Rows from block 3 of the text encoder of a small text-conditioned image diffusion model, named by matrix and row number. Rows with one number belong to one neuron. Each number is 128 + 32 x the weight over its row's rms, rounded and kept within 0 to 255. All counts start at 0.
After each neuron's rows are labels from the 100 texts, of 14848, where the neuron reaches its highest value: "tokens" is the input token at the peak. Only what is clearly more common there than usual is listed. The data: rendered roads seen from a driver's seat, with toy cars, trees and houses. In brackets: how many of the 100.
# fc1: MLP up (text_encoder.blocks.3.mlp.fc1.weight, 768x192), inputs 0-95
# fc2: MLP down (text_encoder.blocks.3.mlp.fc2.weight, 192x768, transposed), outputs 0-95

fc1.700 [ 87 145 120 124 154  90 140 159 111 111 137  86 102 134 159 139  88 132 140 130 110 107 127 106 149  92 151 136 117  81 107 162  55 111  57 117 172 135 154 123 151 122 130  95 159 123 169 141 151 108  91 118 157 147 126 137 168 140 139 145 179 108  99 147 114 121 142 159 157 157  95 124 187  85 148 103 123 205 103 146 169 160 149 107 204  74  81 107 152 111 176 152 142 101  78 108]
fc2.700 [ 85 127 165  83 160 142  81 111 159 110 149 117 128 132 157  90 158 112 100 153 138 101 117  87 103 147  79 141 134 181 114  98 124 163 138 130 121  51 141  94 193 172 136 124 152 141 146 129 114 139 155 177  82  83 172 130 116 122  71 133 136 197 124 156 132 123 154 103 168 143 115 105 126 136 127 152 149 114 160 109 142 116 131 217  70 133 153 118 122 128 121 125 106 145 121 112]
tokens: "<end>" (93)

fc1.68 [143  98 126  70  99  79 109 181 136 134  94 119 102  94 104 169 164 173 159 133 110  97  72 129 157 133 159 193 106 122  62  82 130 139 137  77 117 146 134 172 166 140 115 184 144 143 109 113 159 135 161 132 112 102 122 135 116 175 185 133  88  34 163 129 165 127 134 130  93 170 126 101 121 101 121 102  80 111  73  63 129 165  76 105 129  81 116 122 116 141 124 134 121 121 150 140]
fc2.68 [194 123 156 174 104 126 149 116 105 138 162 165 116 127 174 105  81  57 129 149 105 208 110 132 101 168 108  93 186 121 210 165 133  92 114 105 145 116  90 140  72 103 115  86 124 108 130 160 145  97  88 117 153 131 101 138  97  53 143 146 141 175  94 115  69 116 108 113 135 107 123 170 143 105 101 142 173 189 135 168 144  68 155 112 113 138 190 111 163 109 109 119 162 113 105  86]
tokens: "green" (57)

fc1.458 [136 116 160 170 111  69 122 110 148 168  60 155 161 101 140 106  95 156 126 179 194 134 158  97 102 129 135 106  99 142 166 161 149 158 148 135 138 142 133 189 138 121 155 167 118 129 104  69 203 146 166 121 142 124 196  86 134 183 144 112 107 154 171  97 112 151 144  67 182 149 143 138 147 157 156 123 101 117 107 172 174 107  81  68  97 157  69 184 146 147 158 119 139 198  78 117]
fc2.458 [141 138 111 109 193 138 145 164 113 152 138 134 146 161 126 146 103 138 152 117 129  73  98 115 146 109 154  98  80 160 142 113 125 127  74 146 156 142  97 108 196 102  99  74 199  73 147 123 126 153 157 128  87 130 146  63  98 126 153 146 126 110 117 183 148 112 137 157 132 192  70 194 135  82 105  57 127 106 107 116 148 185 106 119  70  60 118 129 119 104 116  86 139 119 158 136]
tokens: "bends" (100)

fc1.692 [140 189 115 131 183 164 126 124 151 141  82 145 103  85 133 130  96 107 106 137 167 182 112 119  52 136 112 123  84 160 105 132 105 105 149 170 156  87 130 177  92  53 103 144  83 130 155 127 168 153  68 103  97  87 163 130 172 119 136  82 147 153 111 110 127 108 126 155 138 121 175 111 112 153 133 103 150 196 109  84 152  79 163 140  95 133 162 120 118  88 124 170 107 163  81 115]
fc2.692 [137  63 145 131 109 146 122 132 126  84 159 167 163 190 123  79 150 117  99 158 122 109 115 107 161 119  95 155 118 152 162  99 122 125 193 129 103 152  93 117 177 187  86 130  82 209 104 175  72  96 170 159 170 149 147  91 132 122 103 172  80  76 139 148 138 105 141 113 123 104  68 141  76 178 145 154 125  94 150 143 103 138 114 166 151 110 111 159 120 145 154 138 114 117 152 163]
tokens: "left" (95)

fc1.419 [ 92 148 177 146 124  76 127  94 173 113 101 134 104 126  86  83 198 178 124 111 162 133 148 124 158 164 159 105 130  88 130 114 143 144 168 147 161  98 110 124 123 145 153 109 128 151 142 153 101 104  79  93  78 109 118 205  96 142 100 165  99 106 157  68 156 129 138  59 165  59 142  77 106 108 138 145  80 178 138  87 140 158 174 132 137 131 102 155 141  65 103 163 125 181 163  83]
fc2.419 [178 102 111 120 111 120 126 130  91  98 181 154 150 114 159 164 132 128 141 149 108 117 142 126  71 148 163 113 124 171  84 118 151 104  76 118 103 145 224 183 117  63 116 104 140 124  82 132 153 161 175 149 128 169 143  96 146 115 139  82 116 142  80 162 124 113 124 159  78 137 161 128 148 140 132 139 149 110  82 147 120 121 107 106 120 156 110 103 151 169 194  79 129  15  88 136]
tokens: "teal" (35); "yellow" (19); "and" (16); "green" (12)

fc1.493 [154 108  80 130 132 123  71  73 109 100  94 114 147 219 142 126 123  80 130  71 170 109  78 109  99 110 103 117 113 155 186 102 171 169 131 135  97  59  70 158  92 129  94 104 122 122 170  98 151 156 119 125 133 152 102 128 101 185 180 106 137 125 179 151 130 131 168 127 160  97 126 153  76 125 134 164 181 174 131 167 128  77 107 147 149 186 149 112 110 151 131  58 103 148 151  98]
fc2.493 [106 188  94  83 130 169 122 101 108 124 231 172 133 155 196 135 144 134 168 146 135 138 144  26 102  77 191 144 121 140 141 112  99 113 104 144 143 139 116 160 108 118  77  77 130 112 171 156  92 100  98 127 128 126 118  74 128 125 141 131 148 144  58  84 113 141 122 117 141 148 156 129 185 107 145 102 121  89 141 132 147 159 165 210  75 107 110 130 146 110 112 143 151 133 186  73]
tokens: "green" (51); "<end>" (34); "and" (13)

fc1.508 [176 141 151 115 146 105 123 118  68 111  44 139  69 167 144 159  94 146 110 185 185 150 155 115 110 116 122 110 162 104 102 140 117 145 104 137 139 147 157 118 110  58  78  99 182 120 102 162 181 100  94  99 129 159 156 165 133 130 160 123 136 118 174 129 144 189 112  84 120 144 123 176  59 173 150 158 122  63 144  79 101 134 119 153 124  73 114 120  94  79 157 121 157  84 100 172]
fc2.508 [134 213 166  97 101 167 179 150 157 115 202 154 127 118  63 101 133 125 189 106 108 130  83  91 170 147 149  79 116  89 172  77 136 148 120 104 190  64  92 106 152 163 102 137 135  86  95 127  68 152 138 133 127 105 118 131 167 133 141 183 125 127 153  32 134  99 157 144 168  94  94 134 162 161 194 139 122 149 128 130 110 159 177 144  87 127 190 127 119  88 124 122 111 139 112 141]
tokens: "bends" (27); "brown" (26); "with" (22); "grey" (17)

fc1.317 [ 81 175 169 102 144  48 107 109 154 114  91 112  97  97 103 187 139 116 161 107 112 153 142 132 113 153  94 162  72  69 115 135 113 152 119 140 110 166 133 138  84 152 131 180 122 109 143 101 167 130  72 132 167 139 108 137 129 144 175 159  95  87  99 129 130 132 129 135 149 216 139 143 139 112 155  95 135  62 143 147 158 162 154 115 152 145  91 156  52 164 121 147 150 117 115 107]
fc2.317 [180 150  74  64  98 110  69 114 156 190 169 123 142 110  50 168 140  86  84 153 154  90 132 128 146 101 141  99 166 165 128 123 159  65 142  62 179 126 184 178 115 123 173  88 123 124  81 182 150 141 135 125 119 143 162 122 142 160  95 132 137  90 120 134 143 140  66 128  66  97 179 122 113 119 105 139 171 126 125 119 130 142  92 148 129 159  85  58 159 144  71 174 185 156  90 143]
tokens: "left" (70); "right" (21)

fc1.333 [123 124 120 142 127 147 135 190 128 151  77  60 151 116 135  67 151 133  54 175 138 132 147  83 116 129 132  93 159 151 170 163 113 128 106 144 120 142 155  99 163  68 113 180  74 180 194 104 141 131 159 145 155 134  90 138  77 123 124 113 114 135 156 124  99 174 161 124  99 141 168 130  93  89  67 128 138 122 146 213 118 145 115 137  96 148 115 166 108 175 157 115  94  86 133 123]
fc2.333 [ 97 113 197 111 100 145 132  74 125 148 190 165 149 147  86 177  88 119 239  76  86 114 157 133 119 146 160 144  86  87  92  63 142  90 123 154 180 113 104 155  71 119 100 106 184  61 114 140  58 119  98 123  98 122 156 151 168 148 124 161 183 147 136  86 169  94  95 150 132 132 108 134 177 122 176 156 164 133 104 101 129 113 140 147 142 159 120 107 101  91 120 174 175 134 115 133]
tokens: "dog" (19); "lamp" (18); "car" (18); "truck" (7)

fc1.370 [100 181 127 120 141 116 191 167 163 129 160 109  81  53 108 141 121 122 143 179 177 111 114 118 151 110 144  93 116 123 140 114 159 127 141  99  96 167 131 106 175 169 111 129 146 128 146 119 154 136 126 162 114 139 135  88 156 110 123  49  88 114  69 119 134 119 184 148  88 109 132 128  87 152 148 122 214 135  57  93 174 126  72  81 133 103 145 193 112 114 112 105 155 160  70 145]
fc2.370 [160 114 154 149 117 167 113 186 102 108  91 105 133  94 176  86  68 108 110  64 128  99 132 150 115 118 165 163 161 158 135 222 113 163 132 220 113 116  89 146  49  99 126 156 124  73 118  95 103 133 139 144 134 150 146 113 133 139 121  69 108 120 152 115 156 132 127  87 129 131  94 142 111 162 156 120 118 170 112 134 120 146  92 165 147 133  98 166 124 110 158 117 120 122 168 124]
tokens: "and" (49); "<end>" (30); "red" (8)

fc1.658 [ 96 156 194 113 102  97 107 148  95 152 100 103 175 109 119 125 157 148  94 167 184 119 173 102 141 120 110 204 119 153  97 109 105 104 192 163 145 122 166 119 146 107  96  71 164  93 116 108 167 174 102 108 121 112  90 130 158  86 101 117 126 116  84 118  79 113 164 168 173 102  96  81 113 138 176 120  78  85 124 114 146 101 219 125 158 106 158  83 132 168 150  70 128 161  57 129]
fc2.658 [200 128 141 128 133 163 128 156 160  96 124 175 164  96 163 158  78 110 131 161  77 112 107 138  73 145 125  67  84 139  95  57 227  93  64 143 130 150 144 122 179 143 102 148 176 133 145 119  74 147 145 178 123 149 115 137 110 127 154 117 155 126 139 146 163 130  71 120 158 130 166 140 126 143 111 140 148 145 104 169 118 132 122  80 162 188  29 158 140 131 137 140 143 116 132 161]
tokens: "left" (100)

fc1.325 [139  34 126 231 101  91 142 176 120 146 168 137 133  94 146 116  81 140 140  90 109 118 119 147 155 144  98 139 123  96 113 132  77 154 136 142 167 123  86 105 208  79  95  93 183  85 128 158 119 175 114  84 124 126 145 133 153  96 159 103 137 113 160 161 142 129 123 146 106 140  81 141 153  71 140  95 129 118 113  89 146 103 161 143 132 113  98 137  86 140  94 108 183 152 101 114]
fc2.325 [138 145 137  99 143 136 150 105 129 127 136 142 122 186  83 206 197 108  99 136 124 145 156 130 168 136 130  92 111 138 159 133 194 142 123 129  75  97  85 124  99  99 123 111  71 148 132 124  97 127 117 132 141 106 148 126  97 155  91 138  79 110 137 135  95 110 108 147 147 169 168 118  37 132 181 164 142 118 123 169 148 120  68  79 138 191 101 107 149 162  65  96 145 143 170 148]
tokens: "black" (52); "that" (24); "purple" (19)

fc1.234 [142  91 150  94 103  74 166 121 213 160 125 107  89 131 118 101 147 159 133 149 148 128 151 198 156 174 119 130 145 135 101 124  53 202 134 137 126 124 162 100 159 160 107 114 129 137 167 140 166 100 161 120 103 106 158 136 123 139 141 158  91  86 101 173  95 146  90  75 129  70 155 113  71 133 124 140  61 127 161 108 151  99 157 143 146 178  95 142 156 142 180 174 127  81 191 138]
fc2.234 [138 160  61 114 157 127 105  77  69 109 102 105 138 155 124 134 105  85 100 117 116 139 137  62 110 104 136 143 135 123 169 105 135 105 124 155 107 141 153 114 151 115  71 145 113 124 111  91 206 142 104 124 149 200 141 127 134 115 148  47 163 177 182  77 181 106 143 151 164 150 141 102 152 117 171 134 189 110  97 149 159 108 103 135 138  82 151  97 191 126  78 128  90 145 131  70]
tokens: "teal" (98)

fc1.232 [114  82 133 173  80 113 197 120 111 118 105 109 173  74 120 111 104 118 118 141 132  92 170 110 126 210 105 137 181 139  50 122 114 139 164 111 126 132 126  86 128 133 107 167  98 165 154 145  98 130 144  85  78 164 112 179 132 184 114 112  78 120 168 128 157 100 158 163 111 138  93 125 117 153  16 155 163 125  96 118 123 123 101 111 151 153 106 133 118 113  88 119 161 184 167 102]
fc2.232 [142 162 121 122 142 169  36 175 119 123 159 135 127 156 189 183 120 126 168 138 142 164 105 128 106  93 130  79  80 131 157 107 106  96  94 171 196 129 152 131 158 111  96 163 121  98 114 106 113 164 126 143 199 112 151 110 139 101 117 155 106 135 170 171  93 155  77 103 117 172 151 116 172  84 151  99 102 169 159 177 122 202 139 123  75 101 118 143  83 136 164 133 154 110 107 122]
tokens: "teal" (8)

fc1.723 [138 148 151 179 115  82 124 201 194 160 101 189  74 187 115 120 136  93 104 150 171  88 111 105  96  85  79 147  90 115  89  81  87 108 128 139 149  90  62 137 157 168 132  85 135 132 102 115 142 126  63 117 111 139 166 169 133 133  81 102 109  93 168 184 113  22 155 127 119 112 142 176 129 155 105 145 191 175 103 135 119  80  99 113 124 146 108 134 149 136 157 138 155 135  69 145]
fc2.723 [133  79 152 134 145 153 125  52 155 159 101 102 176  71  93 166 111 166 142 161 126  99 149 115 123 125 122  95 117 124 143 103 108  95 103 121 104 133 211  67 166 122  92 150 127  98 137 172 181 178 146 140 172 108  98 124  78 151 136 139 121 118 104 130 135 120 121 109 173 137 141  71 106 184 106 147 108  85 146 104  64 144 168 114 156 133 134 146  84 142  83  98 187  85 119 103]
tokens: "left" (99)

fc1.399 [132  48 124  76 155  60 113 103 133 159 124 138 128 152 148 138  75 125 102  99 103 121 142 136 127  96 125  83  60 114  85 129 142 146 116 116  74 162 118  95 145 117 136 123 162 139 153 125 190 103  80 123  96 144 177  71 115 155 142 118 151 121 198 102 145 156 173  86 141 111 142 155 146 167 164 147 145 135 113 170 144  82 153 112 156 177  96 124 106 182 128 123 138 172 128 158]
fc2.399 [123 166 119 202 116 195 132  81 132  84 136 118 144 149 128 146 118  73 137 146 192 161  64 114 154 162 118 127 224 126 154 153 157 137 163 185 163  79 127 165  83 162  97 127 102 148 111 134  43 131 155 140 141  67  81 173 137  59 107 164 141 142 103 147  91  93 122 127  98 102 127 119 139 100 147 158 117 112 124 104  83 142  92 138 130 104 118 122 109  68 113 126  97  76 173 144]
tokens: "dog" (51); "<end>" (12); "barrel" (9)

fc1.526 [173  81  99  77  94  84 175 179 168 151 122  89  85 163 114 134 100 131 105 163 163  87 105 127 128  92 123 104 127 121 150 160 122 123 148 174 107 135 150 124 127 119  77 110 147 137 188 186 163 189  88 121 113 162 144  93  52 105 132 134 147 167 142 111  88 124 131  62 109 137 161 145 122  79 111 110 138 147 106 106 147 164 184 172 175 110 140 124 163 157 124 107 107 144 148 184]
fc2.526 [164  94  98 166 191 151  81  72 114 138 116 168 131  95 111 103 134 103 135  79  60 103 140 168 102  71 147 163 144 156 125 141  86 148 135 144 159 118 129 161 140 137 110 143 112 198 101 120  95 127 101 122 107  95  89 154 184 157 158  88 161 114 138 149 199 137 112 173  93 136 127 140 136 192 173 137  75 113 124 161 134 108 129 150 124 154 132 105  56  71 148 107 135 147 151  83]
tokens: "dog" (38); "truck" (20); "barrel" (18); "pine" (8)

fc1.449 [126 102 120 174  76 120 129  97 127 139  93 139  71  73 103 146 150 119  96 165 112 123 141 144 104 133 157  64 106 114 110 119 124 114  99 114 182  78 163 144 148 164 100 108 107 124 166  55 205 147 120 113  84 162 139 122  93 179 138 123 146 155 106  63  93 183 152 176 128 136 111 110 155 140 126 135 150 155  90 116 130  95 111 115 121 123 148  83 131 122 145 113  76  44  50 154]
fc2.449 [110 115 136 134 166  54 107 204 156 120 148 146 121 168 117  79 137  78 149 180  77  93 121 156 167 158  82 148 143 148 115 147 164 155 126  89 127 194  97  91 148 170 117 142 114 152 153 119  90  69 123  92 137 155 159 110 122  65 142 102 164 205 155  87 164 153 114 165 211 123 121 122 188 198 149 155 131 168 107 112 127 132 178  95 104 184 113 113 139 100 138 117  84 108 124 109]
tokens: "truck" (68); "barrel" (10); "dog" (9); "car" (8)

fc1.684 [ 99 101 102 112 117 157  63  85 134 128 126  87 122 124 130 150 116 108  41 147 129 139 148 144  80  93 141 140 146 100 120 105 154  79 178 136 115 117 127  58 153 127 145  82 128 142 122 116 168 177 167  89 130 148 107 144 110 169 106  97 130 186  80 107 118 113 112 176 153 156 173 116 131  93 168  98 135 125 130 138 152 141 100 122  81 168 134 121 196 188 136 107  98 151 143 112]
fc2.684 [157 175  80 128 132 156 163 146 141 154 125  92 165 119 192 132  86 144 169  39 113 115 134 116 125 116 155  90  77 150 123 212  35  97 130 180 125 156 125 143 159 132 113 153 121 121 177 116 114  98 117  97 137 105 108 123 112 149 182 183 152 118 144 159 146 117 182  86 114 107 138 181  92  93 129 146 134 154 124 119 119 125  84 118 162  86 134 130  84  55 180 128 111 144 139 128]
tokens: "and" (30); "yellow" (29); "<end>" (16); "teal" (7)

fc1.124 [125  83  83 146  95 110 139 130  78 175 134 147 181 111 162 157 128 105 153 151  57 158 117  44 189 152 165 130  89 171  95 130  99 130 126 119 131 143 151 142 156 173 134 149 131 117 118 160 149 120 145 163 101 152 189 129 192 143 160 121 129 104 142 111 122 185 103 140 151 175 106  96 116 119 170 143  86 173 146 145 119  28 137 168 125  85 103 198 103 166 106 104 119 108 142  99]
fc2.124 [ 93 140 132 137 162  61 103 148 126 105 108  55 100 168 103  99 112 147 150 123 183 119 170 184 100 122 116 127 154 149 118 123 137 148 144 173 171 150  89 131  84  93 115 147 130  92 154 129 154 107 126 170 133  56  86 119 125 150  87 154 132 113 134 165 172  88 125 108 167  65  99 117 152 134 125 118 136  74 105  92 165 193  94  72 103 125 130  89 112 153  89 143 157 141 144 132]
tokens: "<end>" (79); "and" (15)

fc1.353 [100 135  88 151 123 118 218 149 199 133 189 120 149  91 122 116 101  96 131  91 108 172 137 162 151 185 161 137 120 162 128  87 105 109  93 111 146 118 182 156 123 121 156 142 118  94 138 116 163 101 152 109  82 116 160 122 124  97 141 176  50 143 174 175 118 181 119 129 159  86 117 110  70  79 136 127  70 127 129 112 133 137 122  41 110 162 127 157 130 124  95 100 164  86  51 172]
fc2.353 [148 176 110 111  94 142 123  82  68 185 155 117 128 191 155 111 100 100 180 115 109 129 144 109 163  86 159  97 126  95  91 120 162 171 122 163  89 140 135 102 117 201  87 121  91 158 156 121  95 153  89 126 166 186 139 175 116 138 152 136 209  93 127 144 128 104 154 147 137 145 163 102 153  81 126  82 192 117  95 134 134 106 143  92 150 148  79  83  94 199 142 162 142 120 171 117]
tokens: "left" (100)

fc1.354 [138 116 138 122 119 153  85 109 134 118 136 133 178  89 167 144 140 112 107 123 112 103 154  68 141 140 171 157 130  77 154  68 129 133 166 118 112  71  66  87 104 174 102  98 156 162  71 138 154 196 144 160 101 130 180  87 173  89 173 130 130 142 174 150 116 161  85  66 130 123 153 164  92 158 110  85 153  86 161 115 199  93 114 143 164 147 128 107 105 160 132 118 117 134 125 131]
fc2.354 [115 122 113 131 125 117 144 129 122  94 115 193  88 192  60 112 128 108 148 110 126 199 117 161 123  62 160 135 116 131 123 179 118 141 164 104 151 200 113 193 119 186 117 169 123 113 150 114 161  71 149  73 122  80 101  89 123 156  92  99 112 165 130 112  71 141 148 191 121 135  98 128 119  91 131 164  98 102 120  99  54 126 147 118  58 170 170  75 136 123 130 143 138 193 140 172]
tokens: "black" (100)

fc1.72 [124  84 140 117 112 134 141 196  78 132  97 184  75 117  86 104 100 153 148 104 132 131 140  97 144 158  88 165  90  96 146 100 145 153 226 174 161 107 162 103 123 126  91  80  77 126 133 159 105 136 120 118 151 139 127 175 101  90 123 130 152 106 151 140 140 133 155 100 118 139 118 115  29 139 149 108  96  90 140  82 131 132 104 158 139 171 119 100 107  73 185 152 183 186 101 113]
fc2.72 [ 78 149 141 113 164  90  68  80 140 168 151  94 128 124 158 196 144  47  73 162 136 136 113  97 114 101 104 105 138 168 144 144 113 160  48 102 126 179 118 116 123 134 168 176 153 134 149 164 151  98 153 117 135 100 148  90 136 123 156 126 121 146 125 125  87 133 104 151 109 139 156 159 220 101 105 117 169 164 137 158 147  78 118 122 131  99  98 126 185 156  85  74  73 122 122  92]
tokens: "and" (58); "car" (22); "house" (7)

fc1.616 [154  90 100 134 160 104 164 156 111 115  95  80  88 139 139 170 151 152 149 114  89 116  77 135 180  89  73 149 165 147 112 187 125 111 141 122  91 184 116 129  99 149  71 170  69 123 199 194 148 172  70 137 165  84 145 152 135 169 115 104 110 150 110 159 100 102 143 151 136  84 155 116 109 115 134 142  61 112 165 106 163 204  92 172 112 186 133  93 175 167 112 118  98 107 125  75]
fc2.616 [ 63  97 154 146  95 118 116 127 174 153 142 175 135 106 160 121 114  97  63 117 196 134 143 121  81 141 169 100 136 158 121 106 161 152  94 144 120  95 123 116 121 107 153 141 168 152  47 106  99  91 176 135 110 114 151  85 147 138 167 193 184 119 127 144 145 150 146 121  81 157 121 158 108 148  56  89 139 152  95 146  86  54 161 101 133 142 162 180  49  81  85 144 126 158 148 175]
tokens: "dog" (32); "car" (20); "," (17); "barrel" (7)

fc1.355 [133 115  57 106 120 136 161  83 145  90 113  70 122 135 195 116  73  86 130 114 108  81  96 134 146 125  91 156 129 106 125 147 114 185 158 129 115 113  96 119 134 111 156 138 112 114 101 129 124 140 164  97 140 155 111 134 118 131 131 134 123  81  82 133 178 122 195 192  95 207 124 129 124 128  88 155 115 126 131 162 127 155 105 194  97 200 114  80 130  82 178 144 115 101 121 148]
fc2.355 [177  85 158 176 142 137  90 146 159 145 104 155 119 169 129 127 129 150 139 109 122 183 130  96 118 105 134 142 140 155 142 146 119 149 116 120 180 116 151 117 111 125 104  83 162 117 159 144 153 148 113 120 129 138 109  59 169 102 169 103 110 201 110  91  87 182  89  99 152 129 129 108 134 106 133 100 130 127 145 118 146 123 127 127 132 115 135 161 117 135 147 141 157 147 186 152]
tokens: "dog" (76)

fc1.697 [162 117 139  75  95 177 141 139 104 188  77 117 133 112 121 132 174 114  80 140 101 141  87 133 140 113  97 144 131 145  44 149 159 166 183  92  93 155 143 147 147 155 136 158  71 123 137 138 144 169  79  74 163 147 131 115 115  96 163  95 192 146 173 141 113 158 112  81 141 107 145 130  58 148 110 125 126 177 117  85  75 174  94 118 111 179 141 136 134 153 150 168 151 143 177  78]
fc2.697 [ 90 150 100 148 132 123 114 182  98 101 186  72 130  88 163  76 109 201  90 132 115  98 195 169  93 129  81 130 142 112 128 185 101 116 137  89 126 117 108 113 104 157 118  68 173 159  99 160 147 133 107 133  62 133 140 111 147 108 128 136  92 136 115 148 111 111 155 112 101 126 108 104 140 157 184 127 114  75 145 164 124 113  99 157 198  75 144 126 158  83  90  64 123 162  95 169]
tokens: "dog" (43); "car" (26); "lamp" (7); "barrel" (7)

fc1.293 [ 99 111 124 136  95 156 163 143 157 211 147 139 140 120 114 175 118 138  98  89 122 137 138 182 130 107 148 141 132  99 174  77 174 157 119  99 118 118 109 179 131 168  98 132 149 133 163 181 123 134 155 142 193 137 103 145 144  56  76  88 129 168 203 121 152 139 150 124 140  66 106  97 113 106 124 144 157 166 141 128  93 106  94 115 141  66 133  78 108 132  80 117  98 150 149 123]
fc2.293 [122 144 122 113 161 166  88  72 138  52 123 110 122 141 182  95 135 131 172 123 138 140 119 111 113 131 102 118 132 191  86 136 129 123 150 165 159 152  99 115 105  99 113 120 160 118 152  95 137 137  78 139  69 146 148 144 124 164 162 204 125  93  74 140  61  82 122 141 104 136 152 189 139 143 103 139 115  75 151 113 134 126 148 139 100 173 100 198 141 178 185 101 172  82 130  82]
tokens: "teal" (31); "house" (17); "tree" (8); "pine" (7)

fc1.110 [ 75 159 138 130 134 165 109 120  98 122  51 147 112 127 141  91 125 163 101 127 132 141 114 157 111 138 108 115 142 144 118 100 207 132 108 126 117  81 106 121 119 173 103 151 125 129 162  65 153 141  96 120 147 184  97 114 128 109 129 138  73 158 186  94 114 111 113 140 136 172 110 108  86 129 126 182 197 129 192 129  77  47 142  63 118 143 136 118 158  69 109  89 106 165  93 136]
fc2.110 [154 135 170  87 137 126 138 174 186  79 145 172 133  87  90 136 119  56  80 150  92  73 120 147  99 130 165  75  80 123 155 112 129 162 121 105  65 128 143 142 177  96 155  97 175 145 153 112 160  86 159 129 148 144 137 108 101 127 156  93 157  89 161 121 122  94 134 128 185  90 163 148 170 111 133 128  67 133  67 122 154 167 112  96  66  82 141 133 139 180  96 199 140 130 160 127]
tokens: "teal" (28); "and" (25)

fc1.105 [137 178  81 108 136 198  95  98 106 128 118 149 129 167 134 100  97 122 109  79 133  91 170 128 123  82 125 141 125 128 147  93  97 138 156 216 146 145 170 118  67 121 150 142 152 173 157 127 132 175 139 110 108 133  59 137 141 125 138  65 121 166  79  98 100 132 101 105 161 105 135 148  80 119 125 133  91 147 168 135 120  73 104 100 150 163 139 100 106 139 122 212 141 164  94 117]
fc2.105 [116 106 173 151 180  73 129 115 149 121 142 117 150 114 120 146 185 122 106 191  95 172 118 132 164 137 166 162 144 161 145 188 160 126 138  63 116  83 124 117 147 133  90 123 127 135 103 129 152  59 104 156 140  90 209 101 122 122 158 197 143 110 219 169  97 188 130 153 106  75 124 123 129 107 116 174 116  87 127 103 109 140 149 202  97 103 157 153 132 122 103  93 116 118 140 111]
tokens: "green" (52); "dog" (18); "and" (13); "yellow" (12)

fc1.532 [ 87 176 171 109 151  94 103 148 182 125 148 157  95 104 228 171 152 153 127  97  79 120 148 105 203 130 180 114  66  97 153 122  79 148 104 136  96  88 152  66  73 147  80  89 160 145 120  99 129 156 152 179  97 129 103 105 121 182 163 130 114 105 166 138 120 175 111 144 109 119 116 133 124 164 121 125 113 105 191  77  96 102 150 125 132 126 144 112 167 163 111 142 115 149 127 134]
fc2.532 [146 130 120  70 141 123 214  79  94 116 125  62 132 158  37 122 100  91  77 126 168 166  75 160  92 101  86 128 140 161 133 147 167 140 181 140 178 128 115 141 104 168 124 154  98 130 154 138 148 154  83  96 145  71 158 160 141  95  71 180 107 121 101  93 128 130 121 115 145 120 145 123 133 129 123 155 152 133  68 142 171 149  93 106 116 119 100 150 108  97 154 104 116 134  90 120]
tokens: "dog" (71); "barrel" (10)

fc1.398 [151 110  63  77 153 154 158 143 140 178 129 139 126 150 145 201 130 164 105  89 147 136 149 170 164 156 122 126 105  99 143 153 117 116 100 147  94 123 159 118 115 136 139 177 158 133  87 138 146 119 195 104 124 152 131  68 140 171  67 126  89 157 115 160 180 148  92 130 169 162 228 105 102 113 128  89 102 151  60 120  98 181 128  68 115 128 160 109 125 112 138 160  83 104  63 136]
fc2.398 [ 89 128 128 119 102 134 119 104 122 134 149 107 132  92 152  66 111 120 179 135 160 153  59 126 128 111 124 161 134 164 108  99 109 159 198 136 114 140 130 142 106 145 129  40 114 128 199 143 166 171  59 163 113  68 189 174 121 103 176 128 251 135  67 111 129  94 118 146 127 143  92 139 131 113 171 114 147 162 179 125 160 119 130 162 107 159  87 131 107 139 172 131 140  98 156 171]
tokens: "left" (100)

fc1.438 [127 104 127 141 151 127 103  96 126 159 138 119 135 198 153  75 137 155 107 139 151 101 144 130 129 131 105 148 123  83 130  65 145 115 181 117  82  78 117 148 149 155  93  70 158 125  83  70 106 161  62  57 150 108 117 192  82  97 110 121  72 113 137 111 132 141 116 232 121 105 148 140 126 146 175 111 156  66 107 158 110 169 111 122 125 145 122 118  96 190  71  86 109 128 104 118]
fc2.438 [ 87 158 118 165 108 110 172 163 130 146  76 107 101  63 111 190 184 133 163 130  94 123 165  84 121 174 156 123 117 131 116 180 144 133  56 154 161 187 119 145 102  74 167 147 134  70 195 136 168 102 195 183 113 166 124  59 148 139 135 175 157 128  94 120  72 131 122  82 168 134 127 106 115 156  88 168  95 155 121 106 162  79 158 119 100  87 113 181 159 111 144 121 135  78 170 121]
tokens: "truck" (24); "house" (19); "tree" (14); "barrel" (10)

fc1.384 [202 122 133  63 158 120  91 132 174 186  47  98 162 107  97 115 121 136 149  77 123 163 120 135 212 101 107 139 121  94 137 111 163 154 116 118 116 147 153 149  98 124 109 100 163 108 142 135 124 139  90 151  85 142 105 138 118 117 135 199  81 203 131 129 126  70 116 111 155 197  97  66 106 160 127 198 136 155 152 128 176 137 171  61 147 171 105 126 134 134 146 136 108 124  47 132]
fc2.384 [174 167 110 126 170 131  47 140 133 171 154  96 139 108 140 184 135  80 119 156 130 151 129 123 146 155 166 160 149 145  61 108 107 125 143  87  73 162 130 138 165 101 132 130  30 125 123 152 118 154  98 201 101 122 145 126 109  87 144 165 110  86 108 154 162 122 128 163 157  82 136 121 111  94 121 140 121 143 139 115 106 167 172 152 137 102 123 181  78 129 108 192 193 157  69 138]
tokens: "left" (100)